config = dict(
    arch='quartznet',
    train_examples=52083,
    gain_aug_db=10,
    n_mels=40,
    hop_length=160,
    win_length=512,
    channel_attention='se',
    init='lecun_normal',
    max_steps=14700,
    batch_size=128,
    epochs=36.1,
    lr_schedule='cosine',
    warmup_steps=730,
)
Rows from block 6, named by matrix and row number. Each number is 500 + 25 x the weight over its row's rms, rounded and kept within 0 to 999. All counts start at 0. Numbers have three digits each.
# convs2: second depthwise width-9 conv (model.blocks.6.convs.2.weight, 240x1x9), a 9 kernel
convs2.0:497495491489456488478535541
convs2.1:500545533542500518508515507
convs2.2:474455476488492494484481462
convs2.3:516531549526504535501507503
convs2.4:514513520507460553486499488
convs2.5:500522526505506491450462479
convs2.6:490495499515532535488482449
convs2.7:514515537527511463469488477
convs2.8:520526510511464461493507538
convs2.9:488499483467500551530510478
convs2.10:511512516538543526525515516
convs2.11:523527514509518522513539540
convs2.12:532507519524527528528514534
convs2.13:495477468472512524525530532
convs2.14:516539521516502468474461502
convs2.15:466489474479492467486471467
convs2.16:488536527517518492469475466
convs2.17:465486480497462467469501520
convs2.18:488450488507515499537514532
convs2.19:519540516522528515488480463
convs2.20:490463468490491480466469481
convs2.21:553529499509519520501491468
convs2.22:535547523495484468484503512
convs2.23:492506518487507516533526555
convs2.24:529505531535526536501498475
convs2.25:525518504475500450481471518
convs2.26:482497466493473488523546524
convs2.27:473469486485483502493463457
convs2.28:461468467473496532505512489
convs2.29:494474460463517532516520503
convs2.30:487448478483508512513512537
convs2.31:509522531516532531498508542
convs2.32:541519523496466466488483516
convs2.33:477487488484491485457460472
convs2.34:453523490526531471511491510
convs2.35:533511515510466465479480472
convs2.36:452473492480470470487505487
convs2.37:503517537510465468489515465
convs2.38:521514533520521532520515538
convs2.39:481474480491514542539491477
convs2.40:539538482507478469483517483
convs2.41:491481477457464475493486475
convs2.42:491480456486539532514493485
convs2.43:502482509473498551495464476
convs2.44:547512467487465492519512515
convs2.45:482476474467473507511512544
convs2.46:459512510537503488470482530
convs2.47:479469480493462459480498482
convs2.48:472465454486504519523519499
convs2.49:479489475480493484471460464
convs2.50:513510506506493472513520562
convs2.51:549510533513513510524521523
convs2.52:522498538533532516523515525
convs2.53:521523532533502506517525540
convs2.54:518473499488504533535477460
convs2.55:509535528531528512524528516
convs2.56:522513516514460457497508532
convs2.57:478486480503523546532508528
convs2.58:451480525492481471487510527
convs2.59:525518474471495482509516550
convs2.60:501521498532512530524548515
convs2.61:511497505492488501511539560
convs2.62:501489547541523515495484475
convs2.63:485501542531535529500517517
convs2.64:519511490464472531537516518
convs2.65:522528539522515462480487493
convs2.66:493517510465468478474463481
convs2.67:460496487495468463464491490
convs2.68:511485457480494546523506481
convs2.69:535523538497480464488505525
convs2.70:455481518527514479474512527
convs2.71:487478451466467490490495511
convs2.72:488471462488508531506489457
convs2.73:524516493513523524516541539
convs2.74:546527514532506468481492492
convs2.75:499463463481514540512504523
convs2.76:511504533507489485464475454
convs2.77:501458484479514510530537524
convs2.78:464470457488476493505483477
convs2.79:505518526538527530528506526
convs2.80:512517529543543519514511496
convs2.81:498458463481500517535523511
convs2.82:465467480471459481494502501
convs2.83:496470469451499520520500523
convs2.84:515542508457470487502523509
convs2.85:501516481480457478463474486
convs2.86:483476457478458477494495490
convs2.87:495509514522462466483534527
convs2.88:459465468502496526529509491
convs2.89:459468474492513515498519537
convs2.90:532509480472462475525522514
convs2.91:532521513496474457488494536
convs2.92:526528514502458462475490505
convs2.93:525550529534506503493516510
convs2.94:462489476492478467474476524
convs2.95:482471473468495514539529511
convs2.96:545514531512499491497528537
convs2.97:524523516479469461497525527
convs2.98:468483468478478480474468484
convs2.99:537481491507524524495455476
convs2.100:528510470466481498492541524
convs2.101:526553521524478483489487493
convs2.102:513536517537527521531487515
convs2.103:526522496466473490517539526
convs2.104:486468453492510508495475464
convs2.105:524506501474484481475467454
convs2.106:540537511519499466487471493
convs2.107:485486477493479489480453463
convs2.108:515511534509524503518499556
convs2.109:523515518489485449465504483
convs2.110:528534536523499477483467499
convs2.111:463448497531504497515514512
convs2.112:522499488513511498475472443
convs2.113:475483538538512474473487489
convs2.114:511543494528469472482509525
convs2.115:518504509490504522503481435
convs2.116:506497503480490483472466446
convs2.117:481465457475489468488484498
convs2.118:510499477454467479483528516
convs2.119:489478517491471478501521554
convs2.120:449474490528511527494520513
convs2.121:498493504524479481544474460
convs2.122:494487488497540533533481466
convs2.123:511504518504484452478500546
convs2.124:497514547533544505494494490
convs2.125:552537533511513505509503508
convs2.126:530530516534486495477468476
convs2.127:473517523518494474458523528
convs2.128:538519494495490507529471456
convs2.129:532534526481457497510520512
convs2.130:550535511511523501515520523
convs2.131:506487458488462517540515505
convs2.132:493522529499514508526485444
convs2.133:483465469469468507509530509
convs2.134:468458504509473483535519511
convs2.135:489464503503489526541480464
convs2.136:453479473472496508517532506
convs2.137:469449497513531514522485496
convs2.138:472485538520519488456488516
convs2.139:518526514548532531509508503
convs2.140:529527533528500498467486469
convs2.141:522534531523517514481461491
convs2.142:537525535530532513511507511
convs2.143:482511510523525508477442495
convs2.144:474491494490497473457456486
convs2.145:533534514512512490462466485
convs2.146:494474489474510532548521515
convs2.147:454475462485484493477480499
convs2.148:507492549524510469475478481
convs2.149:474473490496524517531521543
convs2.150:452467480500523514520518519
convs2.151:482497517535481476473510545
convs2.152:509491507532529455528488475
convs2.153:457461478478472487489504488
convs2.154:501519523526523499464466467
convs2.155:501550507516477485510519541
convs2.156:520488469461477496520519536
convs2.157:537512500500529508475481453
convs2.158:484480487525561501486483496
convs2.159:529539538535512483497488508
convs2.160:498486508494537468469495545
convs2.161:460494505538491475490517539
convs2.162:525493526488485481469457473
convs2.163:464515488522476539502464495
convs2.164:490468476526505528521534528
convs2.165:489497494506523544539535514
convs2.166:520544531535527508495490484
convs2.167:485494481475464473455498481
convs2.168:504528540533524532517509514
convs2.169:472454480475500494474478478
convs2.170:477514490523511491489541548
convs2.171:516487488537502544536510519
convs2.172:495500545542513522504474480
convs2.173:527512530521537533517515523
convs2.174:504535488455478515518533504
convs2.175:539536521525487476480479487
convs2.176:488472506555510480476478505
convs2.177:489481473478504538507527542
convs2.178:476474480557520513486499494
convs2.179:513525551486477490508464493
convs2.180:502507490470467464462477485
convs2.181:491475446491483533522503510
convs2.182:523519513521518531531539519
convs2.183:501498491500506531527559520
convs2.184:471478480476475476483468471
convs2.185:525543528506484461488509517
convs2.186:537526464485489525515488469
convs2.187:507509515520526523540527537
convs2.188:522530528516482467472470490
convs2.189:522522540527520527498521526
convs2.190:555507521475499464498510491
convs2.191:465465471481495528530505482
convs2.192:490475469467474478466492477
convs2.193:461453482490484499494482472
convs2.194:480484508532512469467485538
convs2.195:459464489499509500474469472
convs2.196:487507522534540530534507506
convs2.197:512506518515534512527524548
convs2.198:538541523507504513469486477
convs2.199:507502497508517553528533524
convs2.200:529534519530484497489471466
convs2.201:467458482479493507484460493
convs2.202:536515533525508533527517515
convs2.203:456475526524535488498489481
convs2.204:476475493544529525502478479
convs2.205:493479491500520557503474473
convs2.206:492491496483461450480486476
convs2.207:530524510514518519546524523
convs2.208:466478502540535506482481520
convs2.209:524543526517486479471485477
convs2.210:480543476493514511523456501
convs2.211:492486464462477462507509479
convs2.212:483538509533485470481526524
convs2.213:537513472459475475495503519
convs2.214:472457470474515490495484472
convs2.215:477463479528512470508537509
convs2.216:475459469486505507522533522
convs2.217:548512481483486499497465467
convs2.218:498501524524530478468466469
convs2.219:500510486490506507485446455
convs2.220:471476476491478472470482468
convs2.221:463482473505501552513515491
convs2.222:512542521508487451482497516
convs2.223:439481491520500495470489499
convs2.224:495464472490498507522540536
convs2.225:511495532536521534510504538
convs2.226:504480456483486520521539520
convs2.227:490515526529515546534514491
convs2.228:521488466445479487499505487
convs2.229:482499459469477472485480473
convs2.230:534469504486536505467473511
convs2.231:472476481459484482480480471
convs2.232:516533544520527508494517529
convs2.233:535528528526531508533502503
convs2.234:518512525544516524493501542
convs2.235:523506481469485513548498469
convs2.236:497508525517544527480478466
convs2.237:479466495498491484478469453
convs2.238:492468471473495526528536514
convs2.239:472469458475478513525513509